A small image captioner, trained from scratch.
Training: soap at rate 0.0031, batches of 192.
Data: trained on rendered dice on a table, 36250 training examples, 120.8 epochs.
Rows from block 2 of the image encoder, named by matrix and row number. Rows with one number belong to one attention dimension. Each number is 500 + 50 x the weight over its row's rms, rounded and kept within 0 to 999. All counts start at 0. Numbers have three digits each. After the name is the row's rms in percent of the matrix's.
# q: attention query, key and value (stacked) (encoder.blocks.2.attn.qkv.weight, 576x192, the q third), inputs 0-63
# k: attention query, key and value (stacked) (encoder.blocks.2.attn.qkv.weight, 576x192, the k third), inputs 0-63
q.0 099:582390533499490545492398429549510480505581517557527466530480512531370513519472467590402557600426490526482472471569511483536496532490486445456523486618519537520489572471421641555502503502632417
k.0 095:602501553490490524452485510492543522473505542453484488459494452469498483600494498540402573535492478453357576536460506502515526534552487502503441487538455516583508470545455514559520522419500467
q.1 094:531426486496494504506559427519466505427475493439485343529525499501493484484525420557451531409448462430501409564603580459470537619434507504519504521480424490397454495534521565493520496586499494
k.1 093:496507566488459537498490532517523454572428596487450496427501540443527465502490506503527576517519494529422511457614484589405519491613395568471537503511588393476486497596574509505640483388530502
q.2 103:649434524515453532498583517544569457430500527523464456476520502468393492440530492589538582461497451503443519514466495419507561506424507452455487401523452383512503519508452458535548534519424444
k.2 097:523515514508508434490506459530436621494480483434448474465500424531595528481485481475423495644557503466451482391508517518555461444499400428498492565435492501499452575445469521590577482382535425
q.3 083:564540501397473487506555484552549530469406487536573499486522403507556524507534501517418491533487514505489511432619480509462469499469456487454518408396503538605505528606448485562477472497445485
k.3 088:495530538510550516512523499560518525502455568532406480424367498568559483511499509493562497559507444559485464559487485558557444510540616532371588379506491489483492474406595567488453465493435600
q.4 102:502556599512488478483419595434416559447491459496450508443588501504414487527553581460485533463517541661534525513352447437538377482418586501517554507482377592492499549516507478414530486502444460
k.4 099:445465484519477455380445482552455502511446545445508526438491477502581481429506451568478348464474475556504496497544516558488504444506541498511456545463471440488497507374517526552434485517496540
q.5 085:444524572554505499460451510555398439540581449509520459470513499469350440464501575485532475511522498602514557539520485552576510522505501460587502443537471567518462588489602471513514565412503505
k.5 087:529519540624505519549525441524502578564529509488461527557504481531548492454456578545462548474484580510471476478554469510443444442461460487528496676509532488520441386553557533497461463476444514
q.6 100:510492410462471496554367513599501482505536548552511530451488485434610475600519587537498504518481450548360460447535530473430410496510535468510503617530468454460443481567506539585506531502502537
k.6 101:534559633410506502484502328416491470539559498560508529608500501514471499481401481487507495491475481485474533538475541484468568424537454496470553368509534558485406462502636532421575452489660463
q.7 123:517494522455472514495479413497539483470528449547530498502547579451472523512524478423491535460480447557419459499443551508507589557471477486392488506441607473515512503489469511500475466479412430
k.7 118:487551463597527499546486410477515588504454517545534505498521598523394472515491531535608516508563545561488508453440453498500431549466524487462497536528472479493475388506472540552417502503465512
q.8 114:551558488539485505655568523457518544572489440496497476506492546448494438454498547395513497489497515451547487607497492491446543492539612488509484564510445415448449544540470554547551387592506427
k.8 100:465522523470531562527497493461507457558464501423460570501404524436512501586526605540490523475457583574484557470513390495623508449505496505512461499446505446483532629491533493534581593549507471
q.9 097:440628519496484461478499409495465568587493447553547486404414494425567512468503519463516555486480463455503510496499484451468510498523474487564507337505507430494478503512463511480518520517513554
k.9 091:454547494424517445512549578510479423556428557576490501414512491531474516509450506494589418496625529509480477482466568483482418497492450575511505537504515488457512478490377586433489457483419542
q.10 110:495491527489494547498488459548399523488446511468509504516546499502499470481526455479408625389434419528513486486382376512467448582506442567471529510618504494539486554477472472583490462518550467
k.10 105:518499502496521519347491560573537434464523554565485502504485525509492512507531462433671470526531517459598532507529485521577517501518503499476540472503480592542482552556491577457526570511471498
q.11 105:583512500484472505416484532555532506632495461520481417462526497488425424521470527518486449432536505586556518496485510428500482487500424490501535580455518522469514546429548505478497647514477440
k.11 113:509497531506574478499505452477540585469462435516449472546488505492400503526527542540467485553498485510462446454511434509583512520597479537487571425505501565513532474512496540537543435631483340
q.12 099:519429486517501543504567504472484447443559513393532493457451447554402460515481536494436531518513506441509547502528429489488544392502490496524504442538398434500471463474470516526610450497488456
k.12 104:539421458581487668492458473522449491427483640472479455544516441453535497506505496457428498394452526488495532517484511538566366436601503370416477596508511472505489468547499448538595554468504487
q.13 102:456562476496464530586572481671408528444490498406501509526667443501494498500539509456602532492522466477598489511493516514550421464464521496428493388529504472447588496572497585505489433571479606
k.13 090:467520596472489510523485564389474423444521512470517603510500544428505459510492548617466558592510445555526440507538483485397511469597492500534497500475476517502496509478516450507471508543346516
q.14 122:547472507502422455532486501569488581481500575484470544531554455524549494457533490478550527549518462538482520504510484450523530538507528565572475455513532482566470540529372537553506575535501497
k.14 115:504511503540548433483411554511509501549438472478526543444483479499440585482476539535572478547512511438574526496530459498429519512499621488576528471464492570478500518498555480519490474414486502
q.15 099:482466592505540555514460368515477471458501554496493557482506562417466463481539437478402488471503473495381444552533474424545519501545474472552487570461474416558478394561508487665545545551531491
k.15 118:638507526518495623480553535543514487494542523515478453509464403484380510562561517548525534509410501530520525498483512498507466475502394531506514568503588459528499502485501567490583513420512506
q.16 107:517462489498510434448570491461522382531566544445501505518497514517552527456561514539482463471414511518433543478397445457500502497505463510500509526515512562531487537499473454493448502451486523
k.16 106:468434445538452504374538494666481510446475562427392504490437521451342483492478471432512579480561488475543491504489476447515464539513503556497486506485477523467422495474496594474506467480495534
q.17 094:442540506484500604525462483488540508626424496473455502501499422558431444583564457549535495510529527533509500500477536505419469532511422576541499511466468487510528561607515575430465468471491553
k.17 096:632533489561461587488528511564450482451437509521539524524445488492525493476540501455475523481468529554521519494506494508551537442514554498492499530469487496550464445535603525487392519446474456
q.18 084:560496438485487491527512471487496523470434540438489457512536489557561560476568454525575394576494475525476468482531561596520505470543484533507496503492576482489509525577359537447571458493394564
k.18 097:476468537427456539509446429384405492512497423485460532573553502456503414500494576509494457490529514381505477531507437428478512448492513514480434449501485505502590537525509435515501496504455490
q.19 097:603545441486476512511396533583478510529473464502519582525618470485535533468571459516595514565457614491613542558564512455421455463544530514545649414554535470448495460491495518479474495435477466
k.19 101:403498541390495443460509566404472440527543565561524586457461467397509537591397504602445573427522481563515500422519496510492487450495436550498470497490455573457484462477485518484493596452509504
q.20 121:456414486521538413642536503506561478524516507442510497519453547511573526477573523543545507450446425503561613556485488520499475551572485507508476518521434490418533508489544525545491504542564553
k.20 114:514475522413567535512501581502475425539518473496518460512451468564444439569545446430458499578496503425547555491489420541511545511502511554478465484503584466505589521507488512540688498507477523
q.21 093:502558470553458531410472505664494511555600431496503500540510472502529476539567551508529516444514545547571510505483509487452497599460460551473465443552434532491465583538505502559612566485374494
k.21 100:535495474510494439540535484551480495557482527513494518489537494489524568473500472470522516519411516511433525470482495454626526455440519500491515517422499526469532462466360516537499478470571587
q.22 107:418506432407476482549498516472524449535574599534487568577543503474528535507511444502521492583504466495560497479455435522515478514433430585461507498459479470491444501497566418398529546473474486
k.22 117:577528483471506467479388429503539528535517584482520550530400472486511503561561484531440512438448456393534480570511508444426485448543440480459437511515495532496455468472501496541565491455556512
q.23 107:439537504510546504500495473477585481461486486447512458503486588445465484427522557522587529442516500503527493532495509428502453500608555506500510473376569523410595468439466417436438487472510388
k.23 109:442434540486480493466411467646524491545431628544495506432644539535440501561493557485518492432523457471496478464486467462529414594414447463495524429593481509428559513533491503523387466512452495
q.24 104:483540417474489461567538562494527503465525458504532552487454507539455495455499526508524525547460501486579510504477491362501504471553519488454533458546526525462468499443473491521557535460464483
k.24 117:486476490431464403489491514430571577475509507553465571563536548525568596505506538533457536507502457460581480546458489535478506536494475440467459404496510599470536508566458538499530528540578547
q.25 087:430417488499470506488502472508527488408430439366358501516502495492583445461452444494473514582502577439498530409557499486529531494444508457455617543588488520604437398595506438508535414525507446
k.25 093:504554528418515473486422493410479574494407571539532469526460528522499537496555523458397512484515505512499511518623398501529520433454509497467480432582485439511596442560468457518432549492476504
q.26 103:470552482530482509411499456459516491496574544582527507462516493505577510510447492513476488488496601563468325509548623506493442584396548506484422500413468456583533537472523479498552495534457458
k.26 102:489544503539587535422613358497438484468533481459465424532465503491515492594547461487452526543489500524432482548516462460483484601465523454368521518524418506500458489352492517537404466510474511
q.27 096:503477474505500538443554506432440486547457514504515522449488478541465497560459447512496519542552487450555530479522523482556483461513507409489533472526525490509397537495459524483479498450504469
k.27 108:505503502522429542436582572467602445511591601521460445520525490459554554459504508421463507457480508388459536549514504538487490551528586523458546504484467501467503514556501521498487465440527522
q.28 110:577497573558522477522452470484422584713495499519557578551542422516531510503488531484557450490644485543452487473501514482520441456490471555520540400510385573480445490473551525518459518489511564
k.28 112:458561547549527495501401389488542499473531505528477493532519557465468485468509562500492490547371487484533472527503363508531509417540490476558504504496542476444536476491531420477559482550545514
q.29 118:490492550557563468482458409432523495464503492418477484517403542546425551513533489460415505494529484396432565476564458426499456481451512570511512499500437453552505497461506548461478526368466497
k.29 109:526513478545457566450625521519494503469488474503528499521525580500485500505517458486493505504506450486443463519571532501497519511520549548513534599497440545504380500520495506462445477568475476
q.30 105:359505511477476447487429519590491519492506489518447490414515504564494431512488552508517517524558497463528493541514503388489500567458498509486476426599531404515478484430529527564586496506482505
k.30 095:573531514502407513461518573386581466505510633442573489498590529406546595442483550578485518505494447537571498487475488614444507531500535462511473441539525493533493521487391479458485496482534564
q.31 114:483487513535468426471474490515556561454562524511519547482443474533392409478575472508497419507490504522405495490445460451561576481451497565502502501531554580457500440448482533564501545510463491
k.31 099:519557400631482462436434470460503501499474463505535460497508360372489495454482492565438603590475564479540495474505517505481594527598476475499505527431510503500514505526500458442542498468461505
q.32 077:530460583481464458560436509494493513513480530501566433550391473518463497444462429488510517435502550534547594614489500534586500421454546485556473509480507473555437468496555516510452465524503520
k.32 083:491527542421454535467560429524500514428514345483423481566435442492495541579524522527505442548487478516499463504456473511485570544499541520508511498367473529536403513514578504474496427476511456
q.33 090:567510467484587489582644474483539487575449519465492432496482431498412532537501425510480435494582487469435490542493527490607503441495493444446499550458449466611479568555590552427501424500488464
k.33 091:507497533436455575480561491442467495519490510470507393432419595490476495578427439448439543544554486508484482506554432481488492535517388565539461516525434478458467542451514543498503458593499537
q.34 099:519498517520517476517528613510553532541472504440481574506457472567473422504532496524484536507536572486465469464503572541523542534513481507545510463402454508485561545559495527488509512489469517
k.34 097:521432510490495472517478564499471496519400492536455512584511531503467508484526537526563481495539490544513541493451448494551496361516458510464441512477465402475485434453539571484586443511472487
q.35 105:540500514446492501525535508535377543455493547502553495483526446564483430471463534492495500487519599533518468539477494496461466490526481502571496508453481476513480554582498380480526494433479500
k.35 093:453509526410480478451547419410507536498479566509466429510444491524539419516468535512501480469455492517451495471508445471492471539404499483385493423471422516530495463505525475501504504460485561
q.36 097:558433457534447528510499458495497457484517522461505523511514495477428464588443548504406525508495510571486499497535578439491487534426501473537506471512512382450419550502574487448437439414645511
k.36 090:558490516508518535509459508424498540478523577423459493501450472505451457519539539476471562439528580477262487443492562454513501425447375513532441533453410493591442448547469523494599468455467538
q.37 125:509495481466439511449579441518498561504558488492524459531545507523485472508528461503480557533531463594338518486409475453508451506485377447520480412513503428448508408436476536509473462531414483
k.37 134:558519585419535556469487479559554484392528549591413491557530519417499548513479481497467517487510470459513451471478513517482541495526437488414366456482487590484451440570500431481622401469546432
q.38 088:436451445495493543370492493502489490498484549463397460435518521535459486412452496520432528509476496511501511424467504403474460516552579488499457551530513538460599489397436538467561487504498584
k.38 087:549477556516469512479497483482491488492547467395471491493478422505448553479579506469492471507427428507532445565542573564503538649644524513573490387572546439537433510522522489499472625578486453
q.39 101:503513519455516429595479551439530486563515365566495482524484429468522502621503453408528506437558488479519419502491578642503491519521550517516506557557519468471468465552473500501420524528541481
k.39 102:518515571459532519458494456514385497500474550572441509484452545428522532402502479555520653468396486488505618541512450490499546475613510466503515440498439513473491476499536514462501485507550498
q.40 102:617442512499437508521592523562450514510443533500577499532438468509428499505426507621534497502451631474553503542407521498478566485491439472541470504453436566504506435534415533511504497578497527
k.40 100:450531422536437496487520523443604520479533506451485567527553412430527513511482535470473512513457519533477517525429489583415558498515535497590525467471550501490530578496438548487447511505500535
q.139 091:493496543451551506454505451501531510472550521484539504441486462531518540518478486473500611434507526480423522566557518505478514585474361447537445419447502473506534473410421516513472587488385503
k.139 087:557473405529529433509456493464466470520569477568487484502440531431542579523492503518475548615502487449523490376529488506443557583384489558514401499499495436469483385592425517446498474478592550
q.140 129:377326465526451602486404507413537489486492502502466518486499514536513565549512443514497528564546674501485431489502526509536509426469535474519486503410444509570513487502528428502492541589503469
k.140 119:661500387438486466522437499482489507539510488403487524482481458496429500494482498473647536493543426468501466506471422469364543481435528511486509534588448424455535556550393493489578551511488566
q.141 097:493661462501536520501471545484493477473407506612510463418471505432495490527546531491513406475495509388539519492490504455499460489448560532466605369479462469526505451595603466503519475519444499
k.141 104:505474571602550539496558511431444470508436449431495450536486465549492486406602565482486431543484465549545467477570593484533540455530515519577499519416494492507583498501552609502506486497534568
q.142 100:516544502523473446384522421508423544564476535424479500461340481498517429597522435526479508505512419482361499494482575491495526476397502566493483540441505438548460467424521486455599493553566552
k.142 083:452566524541424395564535564701621510471536514514490459481501479483536484502470464517490564563509531490497478464500490503443457447516563496388465498453545468463495505606529516550508486504531508
q.143 100:516514449484488490546511501489505429503466451434581526497502499550484596620387537522442527493458494488507610486514475571540515542537508480494500470554503487522515494500616420542565427654510539
k.143 084:457555549501592499541518450560505480488491621616493459495459549500515376443519577462563389547516504483537484498524473475497447517479567548512488601519504556477572518502511415543493636624500485
q.144 098:574495512489493585516455486472362461551432524471518494569491530464438440496487512490590527386504540532451508509497502602497456524472531461469443477537521674641472507559568507490542483562480508
k.144 085:443463568571494497429439452544512563510492475532469428427466552511512562483524504506454478526699451475397382516507475482499524501515400526564443526510429567530435554504461579548558481528551483
q.145 090:426440550432580511501484500604555508574474458604531520421477486499468355538497561465521438504520501493530573503505439513539442627549553508547427544439459496527537475463459579430485543542517445
k.145 092:509450461467462622428498380449499486498452484528457446551490454490487552402388554482435564500518549574451432509505434619484495460449504611416485572516497507496480492543565499527440473505499531
q.146 128:528475498527494488551517545532493576487495473449482418458503526428488570490469527545501541318465548484508449497516489497546476534494534500512494550411517417398511586395465520453547458559489455
k.146 124:504496447486503547558427482429476503598508445463494491509568507477497576618432506547453444423474474508535548472528443461489539478438469412549419511539506427556464509504463490494630465473488526
q.147 104:300385573515534497470471522492486523459552384576498509552387505499462497566516495431526494506442417496496487536449542512541489471463415593495495501496475488603513508504493423492436502476457491
k.147 082:569393448501485476458455511587496499460550572517500525310519548476427495525487513479623531489492505342484534589563513525466512573538456515479486417481465398494509537503517500595517479520521503
q.148 090:564533516425603526452540571460504444548455436486501495484517497518523596476527522516498489515422444571572585515517479446502517400475543453514482600504566494564513634523497474439516517418498396
k.148 090:500516598567572388516445494486444498504512464470518534414490457510436500536507564465533524469495492391463440484539444627486470427510504465463516455597578375485548535499539484550697478493528493
q.149 091:684489503364475542522534489534513477551376487581548485442448403491615509472492530596457353602506538505462459546391512480488470396519486503446383518542573526607483591612553524553594444554486486
k.149 083:499548471554461517423505455524615522448511527537505456423522640590494474498486439446504507415586446422332536485540472531463440561475482496476498432524622571621388548425515497484534509485491453
q.150 085:490524403467507507502395512552492499444543443502498536491332487387483504558526466492526474461564460475500496597381459469395427500508474437535449497560568507519477525546476458468668530478473574
k.150 089:497525551455572400508532647539512520514465493487499550497513458531555402501378508505501399499461500548536526568604458544501489476487505541489487492495486533479572534502498501495416537517495430
q.151 105:451473486526510531417384532577437508607472547500479532496614514483432566461531512423589492418455468522441484542545537480431545496519494593450452560439531527478525491581489488509562536541489405
k.151 102:523505505512519477544520576555506517492483437508560467470437392519517449557375485588469551520494523555472535566404498564488511517514466447491474458573505498466511551522465486400512532508413537
q.152 084:501399514455449570438504567505469504475516449431512433503463505464488567538471502477527435529519385555517411482503518513512430455496529571468480519552550539492518488550496463503538508374489509
k.152 084:522446509397512420447476483438550536546515489506534543477557557577466455520424439421469522487425446521345549520470459575455523496497493462498498460530560506451501663546500465493467420527461515
q.153 095:527610507437480509493464500549579468523499535420425551518409489488505497525556543502412508541554449495507522491506556512448482509580563474499448523549527584582515501458426391499607466476485452
k.153 088:501559492504479532352554494469473518542502395511513534532494500585513532515454454502569418516478469518525534426594564605484443476516511473514510438451588560574523426426561537492597489516508496
q.154 093:423418488567628513513499562411474530354543478552489481505552478449519504505520466545514462523487508535541427495551426570516468538524482497559479490479400447475509494477410470555496462501577500
k.154 088:533478398398443566514480549438499486471582565466432401549437440524580510487565468459532518490533483496547551525524529489496556409470500447501521557481505407503516509490593580505442507537498520
q.155 099:545600495512459529438552496501512634466528486575591452538541462443529472479493547478520538471503456505612468506502461537447437518488465500362533501490466538484561480614405481420484506531474425
k.155 111:484590594564465511437552566529389467476514503530495504501545512462481575563540512543513485451523493492502523487501529498427443498458520488493525401558547505482555355515516501478615463538635473
q.156 097:509582482504400518477543570572472488573506516465515455548425537493499485518513424502500585593388530446505571499492662520504568625539547523503518513442547336451559538455525430443506532501519565
k.156 104:473519517398442542460519586442517512530499540505622540480492500522481437397401518546478485383642483537592460554522513503544473503630521515560467420484499436475416482474542517479599491471447439
q.157 091:357353371455479529427526522472570464463580486519440512428527476517482481555412547495512524449511521469524487475541495448500468527514476368549439478518563500517537495468524512493452470521488578
k.157 092:644510433522448516415462481457460503503520505571543532510391545514438509564466574501473522451490493593510479500531568442501446499474509416496574562542488528555426501523498367590488504508443387
q.158 111:535671554401470514621443508539541462563484507463497445492560508486501484438483511565493431503479487518555510522555499591577454539596610554554430418474543446495591528459649501464419448524520479
k.158 119:396506569501507498524575496420476530568451481549485512448386438557520440447451492460501495497633584565530485486486537503633471494598462460495452464455506416497543462455483474474573507449520513
q.159 089:551474390473551496400481553530514491567544472477528529555400659463511480540498449511495554500494490464506507481504538500506495493532477555508495438490503479377508564512600420393531444442483542
k.159 076:439488539457426591549489579470482501453521496528496489569464531520483524551526497366490619511498544505504608509505525406469495488528645503493439453579507426498452369436516489552491474495442502
q.160 112:454539511671497689552470353524456468587483535546458450460552518526475459518514493495478536494529450542509516508439435506501487568402440405490435513488428380471524501519563526492486495388500475
k.160 101:507324469496589551615491524499494502496458498485405487486528491476453523344443492474396490570399487569528477459505424466490531496482477556565489529462479412488496588638587502510581444483574497
q.161 088:496626514598533522555475509473617365493569460537533530507539581518530457533488614543419454533480528534501549505488483494449506611483504391473517446480659465472550563538561457521478516500487520
k.161 083:452449489454519586565536454432491538471432438567444545345382609486417592501491488479500420514498443445584551551617545500511509450537471491484455498437381519517523547484507441513579493459595487
q.162 105:557596486460447560491586508567501507495417616480493382473614486335515512510501435488514461501389538530526546526484516450462505655441474501500482401414508566588436514484502442457501489497454447
k.162 086:461480570542516538494444520498494452515499512518492497489524511535480483467546483511461617492659525537453597412479562513500568498471494493541390524512493559504537432535483467490549501504507624
q.163 095:448491495470478538511473495548508495500506513485532563471324438553575488491553383450502484526561530487477500541551552441521530394432472539510467452506466475502519444485469405462469501472507576
k.163 089:443487440502487415430529516585556588544515513479521474477492514444538586528466562530516513420505524438534499553478422423490511519487474544516550456461547430523515462558476542565355467497612509
q.164 095:574524557431513482496519567515487462499507535510565518452591493540601387511464515516513518495496545525504411470506594513465508474565554512477500507431481494396567554567449410464523495519424450
k.164 102:416533514544454402652444419476488534524553507410506500498514557440486521569459528515535535550491480459529487466499534487467541504584478532506550359535502416551489539523509536481457538498514483
q.165 099:432492538489492553488536561519421570568483520443511503486421553524439518501500535449519587500462497517513528473476430456500448494503537550454526474474485571539596549514534393449662569566476494
k.165 088:516401504493466451563515445543468593437516467475513480458500578473388391498426562477523519516465514446473506537439498427382486472504454542464489511451506496469450520536510475548476505445464525
q.166 093:566695463617486438495566537499502467496511526497496519500477539519509484567532451471452447491534566423519489552446510485438563488504552542517525460434577500549461492504570495410495505505555521
k.166 094:530509516524643508482412498361509422499473529446444520481536449437519556498410507410496483498540521477495441467527498416507466511458404498551460518495354459546535499521583507602510510530565489
q.167 096:379464456476562511451510490440522538400496480538447565524517506333683554502510420476527426509523493446480494484511466505468549543464536366408530523510441470506539467501438502558471426494538506
k.167 088:540473435449483482461564496595526525504468547419512439578438496544584561489495590507534520490494460498476517563482543419500476615481587458513485507524493476504508511494405555594416456536462451
q.168 098:535543461501526421478536459390551486486634441511494497526484476500613475525412440468549508437460468502499442459512486461513522489577484459538475483493500508371586508494506554501487491529507490
k.168 086:471506442470380501519620445516509503470487479571524576430464458550538490504528622453473494510480573488573419497509477459497511514399418432619512475454517507457572475525470542465500471503492508
q.169 102:598545497495549507513530457485499504530619525490503490489521471569481492518487483481474513454489470594523493503572533535517612391575523373490544440502468467478410526435564482500573490431483499
k.169 084:353463575457525365573495577459586532563561531515503451466444502451500464597564497416508512621546554487532509505568450410555514473489523472477453427485475479500507466565557446416500465474439510
q.170 100:434482468478478494619540498547566511527437445502534455503468563423513600388494443465554444564516425471483480455542418521569495483434473467456513426496547469445421459539590485521536473509488484
k.170 101:352551554457448649483643516509543496453485392517407533556529525543435497457481490482473558471431512562527616516536575437448469539474458476591470463514548510460482510515565523490450467494505486
q.171 104:525577546475463440346404414567460501469493470473519506532419514455544532430580520542520531529487505499465445477379504473507562526527448499536574569573648536622496494526371459506522467464441506
k.171 110:466510599495441441416480494523552475554471466449471442394587530504424478452495502523499516498440433447489507527577476631464594420423569536515521369589557545628474410446552484515528487539562529
q.172 102:593491397413528538573522477444411522480536499537501472513514522498502527519509498564490463411512531512544471535423473587506546536466453505446505506432514444458516497506589529425496488556470556
k.172 113:416576496495550512523502540557539515496496615482477510426464579485509459502520521405501559519494517490496545430471517574603600601444496421492522464485494560539498525484590486507468520544429537
q.173 091:617526547430480544527469527439520506517552409493510552518507606510438504489419430400423508505456473532458463554485512502498531550529534495508563593486497494486507519545474505550500456470450528
k.173 085:463470501506501481476529414463468445517559580487436453541527485510540524422540507564442439479577484450501501485521430578626494526551601486551415418499513587552531414463481594472490477421495437
q.174 100:394510587461518556445616534516517503556412536483484499444433473485551414536504481505491443482545518514460506471445518447546525370577589505531408563466504493596488501421513527504485569500477530
k.174 097:606523443575545463477506511503455491507510477472384500439502482522483533507521483536401493575519539505401487476484525583526510545488353510517490529511514433482517506524505491549489415502549501
q.175 088:481511431519499493533493449439511577548466518584449579558493537353535538434469512493369430494398496502478540515502530535531495441506527551491471347582525434529360487491475561515619489486576517
k.175 089:468508592469477501524525498539567480458493502561490390520502492535472497329493421439490403494478498424493520505438502475498562443421556481470508571427512469433581476509595482582541566585491459
q.176 088:575480467441468443500527447502480627511487436516484505432653509487553478562543520512509496513448524503545539467631552528472475595512467489510482562540484572545624595481513504506508447475423521
k.176 100:453509495491483403504486420571556520483490419518484516535389499487470470498428593452482484497585492495388456514403424427502472580541543536449575472542496478456425475361456466496535531507474474
q.177 102:549310480373494520499569483472599444574530562445523606462527518526440605645509480446523481505561486553551475564496550496444525465424442496519604497505585453429493493455500457522499466562448480
k.177 095:512581469417481489510495576521534461554591547456513519602501470481483501484493503594447583536454489475509480489491459541487512570541515516500493435497518505432514502429494489402378499513426643
q.178 122:503493437416426623493483427433522405472567544438490501555464520502485503500507351576508483543520505520517497474516359608537559530525443466502527493604590517455446530606515547449508582511552504
k.178 105:478522515488485605524530447503516454501470505613550486480473556493452428529515512503534565450563447502499503495586531504529454505563487497489498518469562622539461415470487491584504551513580568
q.179 101:458399597445522367459572545466532526469513525420543529475493464463553385432449496531516452543475479478559536467491605587459549503479476443468461656661452430469484490539364493481523541382469504
k.179 103:466604369611460632507535497522481495571564422556458413539585594487472498555525533509560471478477467533479497538504432518481499476433562495489550395550663528508440436423513496517502489486368473
q.180 111:513331518457510415542499505583499497435551470510570511507469519475541611485464653506490470513490394503503527526530494421528581445497382506495441548581498467421401416585508440484453535362493438
k.180 102:513598519515526480508602517553539557566552520571500517479490472505445496587531480520555510484462543565445543561384550504468492366503587487517483407552561420471556540540479497537466494530465471
q.181 111:473502488593502457436446373446462465487444497479402493492541404531456473480393529511576487512467388610488493516437455505586513552472496490524454541536564542552571495569523473484537518434496463
k.181 101:549489477461531374377533505510516506490512536580457491399450528499478461489482566528557526512510515496377471571568560638514495535516422504433477548547459524524464513558471513533548509574500482
q.182 113:647510500345502491544467524497481510437547465527481489488505453532520415538452537456428526537504508532548459502563520468517440482437536503610572503557521540551424553463535501425563521437569393
k.182 098:360503534460532443436517504494421523486470560483505459538448507522503446504480595493556466458634465508457560493425523498606427505496510512440468484538569546623569502429553460585497515581498584
q.183 099:366462525528423237428440409515458492505527483530485506500456500492515515650632477408481508510479514532514469424433488441516501491498466519463475541456531464598434508480333488559515479466488585
k.183 104:605571498535409474391543575578472477499582386580536492483489515455499500456428418662549504497478475521466512584529515518443530547463534512506505551564469496515515482427447433476557308538491517
q.184 096:514513523426467532501455578505479660478510483622578537530464508591472487497478486436478496446524456562521517506506478496401495470532515576551496463402429557513494600457476408518569499409496497
k.184 090:478506517453487419500501471496630430446520471525527468493435486359516484487521482588483544500463476463581563507495481583584550620538556498533446498535428514433465512448497385453497393473521417
q.185 102:448412632492538513500515523526413515509492511478398482519514534474505502546476463537434439523485460528401504477597564446498489480492519502479458629402467596550446444392591517553527488503487490
k.185 092:634478453479548412518584480536524402517476562510487476502466499490495520493368419472448495552523578481494540354481488576543571642560511457524531544510471419414523488486505444500487458494417564
q.186 097:585567698506428495499486549515525488399510489533454518480498448526529540522556486466540505544527510556615537465518510474559421484507532565448369439453506503456498511479568474565506491493635500
k.186 097:508404486599540450475487514521454416535462443551534520501495524500500476499509454501394490562497521468445542522598485458557485535514453498542449512460465450567498560500499475478441454431484469
q.187 089:497450491437428487536532494489558474494396619467502518465499514545450544531431458502428557535462568473611474470521447474510501503501556513394459650416544461446480510532573591516459364457509543
k.187 086:518572480499487577481476596540497527439520573471499543619457530516429519510527540493538529621422586628496566503522449534558467617486555487515557513566505505504509417512526483494526512532413513
q.188 092:450437516464603547382390456438434523479577543501543417424503421503452508510519536498424443499452465461511511511488478520482481526430604492510597566506486490546591457572431448504508483510531453
k.188 084:511403493503467546508582495498526524565539411531428421521624525482423496479493560519634464516518403554429528493504446464443491467461407552446464614516519579505550501564534512628455526537464576
q.189 114:537501457453521542616470636573527470471484484487497539518586379505521560504496509530514463495449447507627555504544438495492499621511466567518450482463427482420489514457500450463476516543394517
k.189 083:471427361469529502513555405439510491456549558503526522557497599374491494486513491529528455492475502573494476506510564503619506558522543493506464484469474463484553424509578546493437448433444463
q.190 096:459387583479468559498481528543488537451529438522511467446521523435558543480512509503604485492490487521486599533490569459400462386491524487521395504511454505582554541546494409480621522517486462
k.190 086:591538456581495481516481514516507540501468493580443487437596530458462543541399533500534528509516468544505570504509466500476470505472463571386435511533480429497501562577483579547536427489477410
q.191 100:499622506442562499513470459483508510461513470476475559498446529361505454527507476533452485616494497442325511526550493604505439526584547504573536554487498500467516545496479472504488444498380527
k.191 092:434437484517405618500550494495414501439490502516523476502552512592485484399506513494485495400507525578466549503468520500495463459467425483415466529483557618519542469484567530541522389498459436